Rows from block 6 of the audio encoder of a small contrastive audio-text model, named by matrix and row number. Rows with one number belong to one channel. Each number is 500 + 40 x the weight over its row's rms, rounded and kept within 0 to 999. All counts start at 0. Numbers have three digits each. After the name is the row's rms in percent of the matrix's.
After each channel's rows are labels from the 100 clips, of 14848, where the channel reaches its highest value: "band" is the frequency band that holds the peak. Only what is clearly more common there than usual is listed. The data: drum patterns on synthesised drum kits.
# convs1: 3x3 conv (encoder.blocks.6.convs.1.weight, 192x192x3x3, each kernel summed), inputs 0-38
# convs2: expand pointwise conv (encoder.blocks.6.convs.2.weight, 768x192x1x1, transposed), outputs 0-40

convs1.18 136:465490529527549534486525502475533505546510497519462472541439491524515446489397435458481507383470537519451496484497521
convs2.18 094:506494469509472529522497464502468488512511548519505581527536483530431482493491520493508539501487554506561490543442528520435
band: 4000 to 8000 Hz

convs1.121 146:433504443464431489481405494517435432490471526414484446452461515495462502505466459474521524403501479475427473496475447
convs2.121 104:534533413484589430496492481524489460506510525491510450464539466478414485468565547402493571503493464467528442478503490514515
band: 1000 to 2000 Hz

convs1.20 072:544473493475468541544489435473542559517471500458520479556564506467464478513567533486468596534499477489558506522462493
convs2.20 105:520480506477425526481477427521465451452440489440469492466459510528480568457525516479515476500460531526476493559450481491463
band: 0 to 250 Hz

convs1.26 085:422498538479443564510401456498412490473548437541466422482515499455529443470506425525495464479497529444416500485496519
convs2.26 092:559505524537437591513497494416402561469486479481450514472535430501579403474496494443528447450513479492542471502506479435428
band: 4000 to 8000 Hz

convs1.51 089:463535467539522561472474523452533529565517502528552434422522480455549443503454375499545517461544453472483543518501495
convs2.51 103:589542456476510476527512501419504475497521424511465511533470505499462580530484593485420471570464485501481528512466504500472
band: 4000 to 8000 Hz

convs1.21 110:547490499502521523527465471560477547469529478499564552475464502557474488495529542461533494467512564468482449456497543
convs2.21 100:479497514492484531492432513507453466555522506550533473506501453490435474501532530468525523406538476501487434508467485488464
band: 4000 to 8000 Hz

convs1.107 100:551587469511462461469410504412464516468506528548511472461533518468449535487477545472520497539475454489451499476500501
convs2.107 102:521486497558510498475555521451521495505499520432496453476507470525452543475510463488521438386506484500514470479526428470543
band: 2000 to 4000 Hz

convs1.74 106:518597547452520525512474478528437447464497530513500513468532538435426531494503535481499485494478464522477465464530492
convs2.74 099:427448529479537434491421519488588462515495541539500467462520500496435568490497453474488522378466457519512487508417495532527
band: 2000 to 4000 Hz

convs1.176 134:411457561506495522495446508494541437498461493466499555492433515488539524507487433540445521459517491408423475497494495
convs2.176 102:435530450522466476455529486523502444541519485464428522513442530486536567425452493525523498572515551483520499499478535521530
band: 2000 to 4000 Hz

convs1.55 088:529511501553470548466437455561447453444469516490486527446441518500554513510393515533461487447535527500424458445503508
convs2.55 096:516452459508492538518436589486392504448525423506493493508479472538404536482468496522536486494494476477525486477538507600523
band: 250 to 500 Hz

convs1.147 089:522519512466498576557586501537465549514508456517534552523585505453507457485471508495471449433480500609472537473510506
convs2.147 096:568515531468489481505447506501486524468571536444515527467498527534469428510525482477475466470460464563454603526454470458466
band: 250 to 500 Hz; 0 to 250 Hz

convs1.59 164:461509472504494515523519537515508502508497524513518531495475507538488528500345388537521489417500493504486522518510463
convs2.59 105:504528436453519481487526470474492500517467474519536581450495507495452521483520535578444499576448521508542524548515481541488
band: 4000 to 8000 Hz

convs1.160 092:481486524529474507571554448522440506455553516567575430504491454454495460481487436492520544448511453444422469484491469
convs2.160 097:453502583502435451465536456561458432434532488490527497512541455487456481564482532450511450439492491547489409503546536469555
band: 0 to 250 Hz

convs1.174 172:539441431508511484502518545456579504502522518469396524503389493521501494477507486514513470475478483514480510512471504
convs2.174 122:456477348498556446496558461571542468509492559528498534426519408461543496463500523507533517505545502439496497495507440539506
band: 0 to 250 Hz

convs1.110 110:474517505553517495469477494489453454471512485526467507486474511442527532481430473470469486418492478492513451455462471
convs2.110 096:566525485487478525524505528433494501527494453480425538533467485458541472552452521487497567516503527479509553467543476442488
band: 4000 to 8000 Hz

convs1.46 101:514461445476542491477499504571456536523445474489488506531542507519540544495475491525566531482466511509465502496441488
convs2.46 095:547478482513527449477499492533456498554511577505495522527516487441518518502464579507525504488495534505445498448498496497486
band: 2000 to 4000 Hz; 500 to 1000 Hz

convs1.180 095:518561508516512474479497493499459520527451538455533565469468509492546468448501480388511478491514466572492584540628459
convs2.180 092:494478486522492539517385450513496500582436505497554523502505346511524459490491535475462544476429478581541511548475550550474
band: 4000 to 8000 Hz

convs1.155 088:396534537398473526492420485503464477479501479490421468456462458480514467450554631519491523458469530536517462467526480
convs2.155 100:485465475439467505444510465492490545520399558444461494494491505447510462479458553495495538472503449511470414473471467451526
band: 0 to 250 Hz

convs1.5 096:576515419503503460464531480494460503467529460470516527494487439417420468493515548533446484495483549530488519493511574
convs2.5 099:492511516492538520491474452551474537491461474521427511441542525427471534554499437454512509468466479525477469500403523482494
band: 250 to 500 Hz; 500 to 1000 Hz

convs1.112 082:561552542503468530464483535531500511566513495469449478459480444440410453528470516453490467469499547451505511422392449
convs2.112 104:526507458499465513538475393497470500447496535515460386485354508535540502443570393509516520503604587535455572460473483468490
band: 250 to 500 Hz

convs1.134 082:467473508431443555478531535441484548472497555520510481401468443432459537503499490511517436456485433458545457480479496
convs2.134 100:486465502476535520484485462524499533543425553472493532486631507510436540462453558510488482454478470533471523552566427479437
band: 250 to 500 Hz

convs1.38 101:366532463515443464522429502442490457500514484493472512523472500472520469487437468461528516412537547507426492471529445
convs2.38 100:488532512489491546454497421493534517566491449489474483548516521508451438532529512517506513563516484496496451539461501426514
band: 2000 to 4000 Hz

convs1.85 085:506483602432474514513497468459460455481500420412471515543481550499484427481531565566505544493492490534512491494446502
convs2.85 106:607449487473562517443512413486501474471520571420479461447538567496506501534489446480471462527546553526502545487532469461561
band: 4000 to 8000 Hz; 0 to 250 Hz

convs1.50 102:529554442486498438487452533525509454484476530499494503532532510469439513425394442444477495479421516460511452497493533
convs2.50 105:489501576475531524542507468477537495487443445460471507410460549538456476476478410440545448523480475533534502490414460495474
band: 0 to 250 Hz

convs1.42 103:517532557500490513506443492438494483431487476481452481475498531519456522565482434556554450437593444503452476488482432
convs2.42 093:459516521467514436539498514529534595442517433497545538470474491435493513520454450527493487550429530531553540475517468565504
band: 1000 to 2000 Hz

convs1.37 108:439555531474454464518412479430522417458508521465473463491492517431492546489494501491523477425513499532478469484451442
convs2.37 103:511489454560549564488540525474484528506480509515408484531564460459445532448587484507505504408488541519533479493474492488544
band: 4000 to 8000 Hz

convs1.91 091:467537493544501545496502473494482540604507492469540562467530441576438549506499466462527498516525517513498495430476475
convs2.91 106:544490364490466492467488492436498557549503595537448455490509420545474515425524549521518536445512566416485508542500454486554
band: 250 to 500 Hz

convs1.141 087:559511548485513525487496457508526474479497457539528487592470464468466523467447513462478458513515490563504521473520464
convs2.141 101:459526507500494453477521413501538495493498572536511560483469474524486480485574379470511421489422464528542429540431489549468
band: 500 to 1000 Hz

convs1.145 087:475526476456525528436508477427413526441409471464478583551494514521438496525511509497478511419497531512514535446516429
convs2.145 104:534526534421523484490473406534480463486578538431491451495444513464499510524462462538526521487531556507473554551433507472568
band: 0 to 250 Hz

convs1.76 079:497495413450470438458531498443519514506537506465470504456492530481484496448481459384452567465476554514553490484486474
convs2.76 094:495536545467562536489493531480441570513444499473496481517548461481531497567437479495552514455471504500450521508458487470472
band: 0 to 250 Hz

convs1.77 088:553510486476489431455515494529489530547483478463540467447585529426512550486504528520439483586517487506501466495533484
convs2.77 092:524462508533540483524537515502510489480516478543470430539476467447445546461494499507568503525495455528454474522599574481495
band: 250 to 500 Hz

convs1.133 086:500501465545488499479514481474490478501456456498454471485526504422488494470505527470445493584481475547460515474499504
convs2.133 105:579482534519533538543560515475615583497476485468507451514542486469460517446499481462520539488471502524525495556463456517516
band: 250 to 500 Hz; 0 to 250 Hz

convs1.79 124:463487481459495463460453526478527440464514505578504488509426535507459484407377440454519497425470542483445487542488514
convs2.79 095:554482474534452591524467426401462521526532448516506516565467442468431423510553538468512555517508559463530469511526532426557
band: 4000 to 8000 Hz

convs1.40 086:499516450508526479488517482543490556512445485492541572506482498523446486506499523416441516491518523443446487453515567
convs2.40 100:490483532435476433549471499543503516541459487521396491462504493469503546549478485475441490481566419463471470501516434478505
band: 250 to 500 Hz

convs1.39 078:495467552449523543457480461414529487497571560434507540484470507545504478504481511479441472452542514474527530434455540
convs2.39 101:491480484469474461452521578538583483437524437588511472541556514638503498453559523516491447503506513452447495451576479489469
band: 250 to 500 Hz

convs1.48 097:523475473488480511411508465447441546484499489463475515447526470472503469448497485511529460474484474574505526466507477
convs2.48 104:476465533496517530543473495525482530493449512443510484519561539504428497539550449382497477452510494506543542556480489495494
band: 500 to 1000 Hz

convs1.82 089:473465414524454471482466553467507486520528479496505497578574551508509486523538463501508500486481523465476534556489531
convs2.82 104:487547522510493513496496538493513531501499440502453541549408582428547486514457474519541517506378487496533487575521570460505
band: 500 to 1000 Hz

convs1.164 090:441479459503429363406506492477495458530482520506499466462507420473459490471493522461451468491452511488444529493465497
convs2.164 100:487481567478526512460492457502511559540512464442463508429525569513445492496525469506526544451492410562490542491583508550507
band: 2000 to 4000 Hz

convs1.49 092:477445500507470472465555440540401513501505472544543524514528509465460528433354455462479475552496468515519508540481501
convs2.49 095:465539546518463561501532425510480437428433493505420452474553536552539515496485471477484422461461509560549529483527483569451
band: 500 to 1000 Hz; 0 to 250 Hz

convs1.132 081:467549477412440403518544464455444511517586535481527500474479578468511495512524460468445507467425519552519497491443443
convs2.132 091:514586468453387508414568475450497510518450584474508498456482540485562532436493463497495513488559445534486554541486513546552
band: 250 to 500 Hz; 0 to 250 Hz

convs1.116 119:459526489484545519507406512514501489346458452530517470491529500517515536468522541476484535503484478473546512479450493
convs2.116 101:514469433506458509517432572428471526519521556521524430495487455526417504500485532519405550475512444506535513531511450495534
band: 4000 to 8000 Hz

convs1.4 123:472579546478504466482484482507403508518454589486452531478452487525570605524491508425498502522492556516530614579503523
convs2.4 094:515555524510497528445478363458452470532436562486509477516503462459535497412508542482512514505498467510477475595494467504547
band: 4000 to 8000 Hz

convs1.128 113:568513437446505509565591552504477501466501495482522504507564486472448420439530550426449496530483528522493449491501520
convs2.128 096:539424493509522461470468442514446512486472535532480458468495428492420434490476492419488486456536448546455505431512558488458
band: 0 to 250 Hz

convs1.69 094:519524476476501452468523481469408473538497551494410487438503482498490497494494524463465449509501459511508526461496478
convs2.69 102:446521510499463489426515494546462524508481547512474522513455505507502491437486464442531534490538495513506435564506537467508
band: 250 to 500 Hz

convs1.31 102:518496507491525469470479572555559481462448498499495519542506469495485506440479495492483553450505555463540524502512552
convs2.31 097:512494486455474514498473579444541454502487431405478433509449462453472504489495537437537479568551512490450540554456481417474
band: 2000 to 4000 Hz

convs1.45 108:485497492475490481499367402567446480483423475421488524497467489519449525532484486507499511457524467442460453387512465
convs2.45 101:552461500463462522536501469525441486540526449526518513410441510574405455479482513428512488533512521523522448467468531541546
band: 0 to 250 Hz

convs1.189 122:489493431489454555471474491486469501469447468461431461391532514469485489498546508479544485494469479442478510469438482
convs2.189 105:554546487436475528507489494503461529518514489415473523539495527512516480542479485508531421537480440490487482512528443492446
band: 1000 to 2000 Hz; 500 to 1000 Hz

convs1.140 107:459528506455465525501474534507488485472446455472510491468453480495457455481389430553456543424483461473456499411504464
convs2.140 094:460482409520450524529485519475473561490527470520524568452488513561420527497501512577459533554497513500513503487526545457497
band: 1000 to 2000 Hz

convs1.57 085:482442440554475510465495532546469539429511466512469471452493473506462520461504513410510473471502585491496495510498526
convs2.57 101:560511519496438465488481554506525497408466446474529486467544549482475519497484579469533407487535460486479476376496472465548
band: 250 to 500 Hz; 500 to 1000 Hz

convs1.90 088:550514444448445467483482502481507503492544485525514465525492461533535508494485507475499461529532490453501550517451486
convs2.90 097:585467516442502553467500556492564586488440519491458482476526437528491452509553450486521568435466530485546470494464490537544
band: 4000 to 8000 Hz

convs1.190 127:504483511501472510475475545520516472424512447492527484581509520534436539489523497499442498456583516507477504434581489
convs2.190 108:506534485442445546543481425532499508477482542591476495470442533532518509455523452455503459522525528482495490450527454535525
band: 1000 to 2000 Hz

convs1.9 102:583548507471559539531478547472471506522509565495531536487524495493522537505548576480434481586442471508538491459505552
convs2.9 100:480472485473521538495471453461489487532510492522446460546499498462502549436518507485488465399508494483528525496536500539486
band: 2000 to 4000 Hz

convs1.86 090:425533475526462446506448544509524434542498476477485435509475454484451482439451500487517559494532466526522475411385508
convs2.86 097:457490458545486480473526510464463496485398424492517565545510454460519436509512504507514481533529486534476447486486535535476
band: 0 to 250 Hz

convs1.162 101:472482516462494456448501474525451536481518536523439519445509529434529499449429481507503509487491443529506549569472505
convs2.162 103:483552471450505543472476460432466451536435491432482528490496523512488422497528568473507434489496451492445520462523512500452
band: 500 to 1000 Hz

convs1.184 083:495534473488510519488500518491516447538446500436449454493517511546439490499419425531527470544554449458511436485454469
convs2.184 104:508488530487519482536515526504452583577510506545489549504511546549483527512503475468513466558470483485488397495577508512524
band: 250 to 500 Hz

convs1.106 077:532517454473601453497504474504476506527551516536519496487442436467511494516493527476425509497502455634498538567472508
convs2.106 101:512480465498422497488430488500500535470484444487545487543462517453538550449559555463483386410548509505499492496480585499486
band: 500 to 1000 Hz

convs1.191 100:558454463510491477481523534460529467590548471534475457460504534537562483492558556559557440483535412455486491481494506
convs2.191 095:518504396531475565492496465520491539541458443496484515548469465456538501409475452530496484541548502460487512543498448532467
band: 4000 to 8000 Hz

convs1.78 131:503523542532546465559548517493535564529556545517545496577519453461496513567446513431479566472435539471492515539428542
convs2.78 100:538528476484458503504423496492458523520516489489490445503505513466507471555515566423526446466521491459479466503500504459490
band: 4000 to 8000 Hz

convs1.2 108:517458462545509474524474570505514469474497457441422561503455473490412420439502503490463519461454521511489539482505533
convs2.2 098:535458479439496507488507475531495460490510418547440497417445405523531530487445480502531380528504426503411465488484488483465
band: 0 to 250 Hz

convs1.165 090:478548501456509506477489418418498525494509528505520508447479460480485579512488468502485484483505440524509429460415532
convs2.165 100:580521467472439505410439507485478521474488513455369497474430459477552551482469460545506482492511518488495486559406565504613
band: 0 to 250 Hz; 500 to 1000 Hz

convs1.168 072:473473487455384461498427509474476447532474528478446443483514519433479472486491498548436568518472526491516500462536514
convs2.168 097:477452548441494497541501535522506543479532547540524512546498544501438464497521471487482454437510511591521487495445452493525
band: 4000 to 8000 Hz

convs1.81 109:513504480514537486528505519476535508485479484510557506547467546574477557484460459565570470492591478538481512515566487
convs2.81 104:458521495509514538383490467441474470464466453482440524467492574440483445446542437456510458522486449394490477481486478521526
band: 250 to 500 Hz

convs1.119 122:431468532513469511467381501485472414441496515549481486493493482442564496482478448478473505471520446444437470547518494
convs2.119 095:495566454574445505465476480389450477522461435471487554513487534395570448478504529530539505513562508532501552541511517486559
band: 500 to 1000 Hz

convs1.1 077:473537535342452490519460438490426473511521490477437474522485449494474463525475565457466470453511534503460468518462494
convs2.1 104:512477521469475545529430472494495604448478554521515471525449479454420549533511475523500444423515577546482479530494552506474
band: 4000 to 8000 Hz

convs1.115 086:493558495477534442492526454504523555483458453547490468447545501539559436495509522505456449484461454504514550475486463
convs2.115 092:552573466490420417476483478514507540489497556496513489520506548474468503438480480564520493534461546539566525509494509509512
band: 250 to 500 Hz

convs1.171 100:451523553459474486504424448492473524549527486524559462502512434460524509539520481515503612496524523470467428526590410
convs2.171 097:519467387503503550497492502469464469490497502529521520499533395474532463426557435458505447507489460436474496495514461524486
band: 250 to 500 Hz

convs1.17 092:538531466524472534431525522465440524449496531530437502441494578558502533510528471474477511508518545484492516590553456
convs2.17 099:505490486421518466516572470501555488511512468503528529567504487501448530515510549510499465554518484502491526524540501565459
band: 500 to 1000 Hz; 250 to 500 Hz

convs1.124 094:531523476545533503542478503459468506481504470469510510502511489557498448568413522457494468456485563556464562512501533
convs2.124 105:544459520528432463509498507485481522476436497533499480490485482511497502496490482494476449465510509583509451469581472571516
band: 2000 to 4000 Hz

convs1.170 103:442525439450461528430461517512524503489488534521502456479494554527509511468493427523518570472505573435439463513462546
convs2.170 112:520464473472478548471475523571507508547540475472486462563561491445519443522505559492477454521467491482505497529487508569468
band: 250 to 500 Hz

convs1.33 095:533483500515449481593492505418520522466508503512602490593543553497549512440496466493485497454482454515454554409530453
convs2.33 097:519418551471444509473523420509501472459499495515502560395419517530502429522608443482528468469508463540503507549460454557489
band: 0 to 250 Hz

convs1.28 094:487541495463457569467535487546546438466535462484471415466486478498441458447520542529548523505428520487501583493438446
convs2.28 101:486517513421515566446527456494455518458472562444496519455534542496554526543463465524457460513551494487458541537469424498551
band: 250 to 500 Hz

convs1.41 108:466497517454459529471512490515426472472539589495503571479524498492459569500465466504501529457465454448425449540469489
convs2.41 099:449494530472520513431529504542488471460490439474526486520521435539466496463466483579495501494544492487500501494516537528564
band: 0 to 250 Hz

convs1.150 132:462525489487485481502472519509513493473474630462486566503501539554543595484502511532515530509533544534467520588633521
convs2.150 089:530578478449503501438461454434463499559472494504465455540437470481535495422545521469529495516434447506472448506523541566498
band: 4000 to 8000 Hz

convs1.101 088:527506558504476487520473486505484415465477473491477475493455455508515496540482520501558442469543508421473428437472500
convs2.101 098:513541485492481501514552467501505544524440419521500547532454493496547544442463443487473522518536530473522521498535471491489
band: 250 to 500 Hz

convs1.173 133:515506518473494494478486491509488511506471495482482454452517525486423507531458511536531486434472523518457475451482494
convs2.173 103:429502491457523493523397481603478527528520512471469486465509517441476544451478480349544491482501480495485500469439489456448
band: 0 to 250 Hz

convs1.0 125:463501480487430536479520524474523454548498496530459560432541491586491523424467426516552529547519546560511506509542484
convs2.0 101:525509478451491499502439560509487509460471498499499483483502528529494475376504534446519533590520506436529467447540556560480
band: 4000 to 8000 Hz

convs1.136 120:519484541488495481485517478511473478430506499540504536557503497489533497519373431492505492423513536547477495515523500
convs2.136 093:493498466548489499481522499488381470527483560521513575455472495533413533517500485564431522509464500537453443489455504552509
band: 4000 to 8000 Hz

convs1.156 107:491482505497498466458455503533470460496505519533555534467519518548467489439478421469529585492537489461468488519513474
convs2.156 099:525486498416534524464523441496537467471467387553494498469530415454519503424435520442529461454451402441472447609494548502450
band: 250 to 500 Hz

convs1.16 100:506425530473470493514461499490471457488506522461518407466510440500514501457458491515522468374492535465485418528551474
convs2.16 086:457498473473554431521506553495514505525558466484413510517498517485459456504487500437506513470549500530512482500560506518516
band: 4000 to 8000 Hz

convs1.53 091:518478476523452540459499471546452452445490460442474485489568539449539529433556493456491534597495418487522468456455509
convs2.53 106:535445530453450477519527534517492442512456495522485479444528490504524500462466460535544559495458516519592497482592462582481
band: 250 to 500 Hz

convs1.111 088:451480453467463435506523507477453534510528494489463511511464424414523453513455477503489557490463566487496399494421476
convs2.111 100:494573479536516533480536485471455542445446479507474515500479518440489566488486460583542576484537474513553511501592468476465
band: 0 to 250 Hz

convs1.130 095:520565516417474470426475483508478509490472462517447412450471529520482522554473476475504463503494466478489434490456506
convs2.130 097:478422509395531477485458477577423481535578520473462505549523443476511518474442497390537417504474473524485524516488518428457
band: 0 to 250 Hz

convs1.113 104:482505430487504503472418471481450505499485484502397436457490498502491520424552484519551509524535482484449462458518466
convs2.113 099:534516516489508558474488487459454504500475497442491577517497455511508535460513552485492503500517512485539441424501482485457
band: 0 to 250 Hz

convs1.58 089:490485528446504517495519462517452573515576523503443471441462513541589463479509507492434550484493490498578561462455543
convs2.58 104:490490516507449529527573558475571520499523498604511532540488532520484469510626531534517499468460536450511490427411491464488
band: 4000 to 8000 Hz

convs1.3 106:439454524553453482492429558458529434447468423482510421555521507502472503445410437452497540482544525472466503472507477
convs2.3 099:553532450428468481504516580579518505489506482432464476518501483434442485464493462453524478560508502432458470492472485507491
band: 2000 to 4000 Hz

convs1.73 101:529527452557493532498444466472442497467520429462448505459522501454508445425541511460477529439505416494506493523530448
convs2.73 097:488541515515482559480460568516484483555526571499561523545573454495495515506521537483543516489518485412495497480466507495431
band: 250 to 500 Hz; 0 to 250 Hz

convs1.10 077:510470520515459496490538592473495462496491518502434482523472468490502469480542477508523539491510495448526494558518441
convs2.10 106:465519468469495551479520502511490493418495517474521510512472471512458503445585537385491481432479465507501482472522499479544
band: 4000 to 8000 Hz

convs1.72 098:484508504512502464511472509549467486529518585544527541460528412507496607486539456484471575466466525535446552580590527
convs2.72 099:506525449586488481477528501464477477541527422493534442544475571528483470449432445462495488548490498536549436516503493580519
band: 4000 to 8000 Hz

convs1.154 088:500496532489458486574551537455511521474541490509493464493491510579449458526439474541529489516568425488412412461541517
convs2.154 100:523536486477591534485518405512451503443394515444474478484500547468457480535570478486476487490556561484521547506437474505482
band: 250 to 500 Hz

convs1.75 092:507446579452491525482459502475498480467570495460545465517482470460495491477454522442542551404482573496485505524488522
convs2.75 101:423482501430513511508471487455492541481478454539496467474485471433462466527588523442435440484441501419527485485535491513468
band: 4000 to 8000 Hz

convs1.13 109:487479458511564480450440514537500471296530505531556550529535458500502475438530546512492536561517509537561531508480496
convs2.13 095:525534470498488446495475534414516492514497488525491371465514529532515473475507483463378500466546464488511537495476430567504
band: 0 to 250 Hz

convs1.34 125:493478525545457483460428495526521500359448420415446525496510574529452525463540477520485494454557468461459514417479472
convs2.34 098:502539496521510507502497545504496525470496565459537503493433541545460520541520480423469500514512440433506477514520520516540
band: 4000 to 8000 Hz

convs1.153 100:460478539470494515441484514433481483427507516480481490424450486442539557567481490521490498472498482484539558471455520
convs2.153 097:493464472530467574500521517492460482528479565567437504440579446515464520444523515474436500498445500448580503570464431502492
band: 4000 to 8000 Hz

convs1.185 101:395460445464537492487456482495449478519452470553497468472461449456501475461516474517519502536517500518476491436443492
convs2.185 096:543445522544476514453500481530471463542486503515504506480531493456503500546542465446505509483409531533565491572515459482512
band: 0 to 250 Hz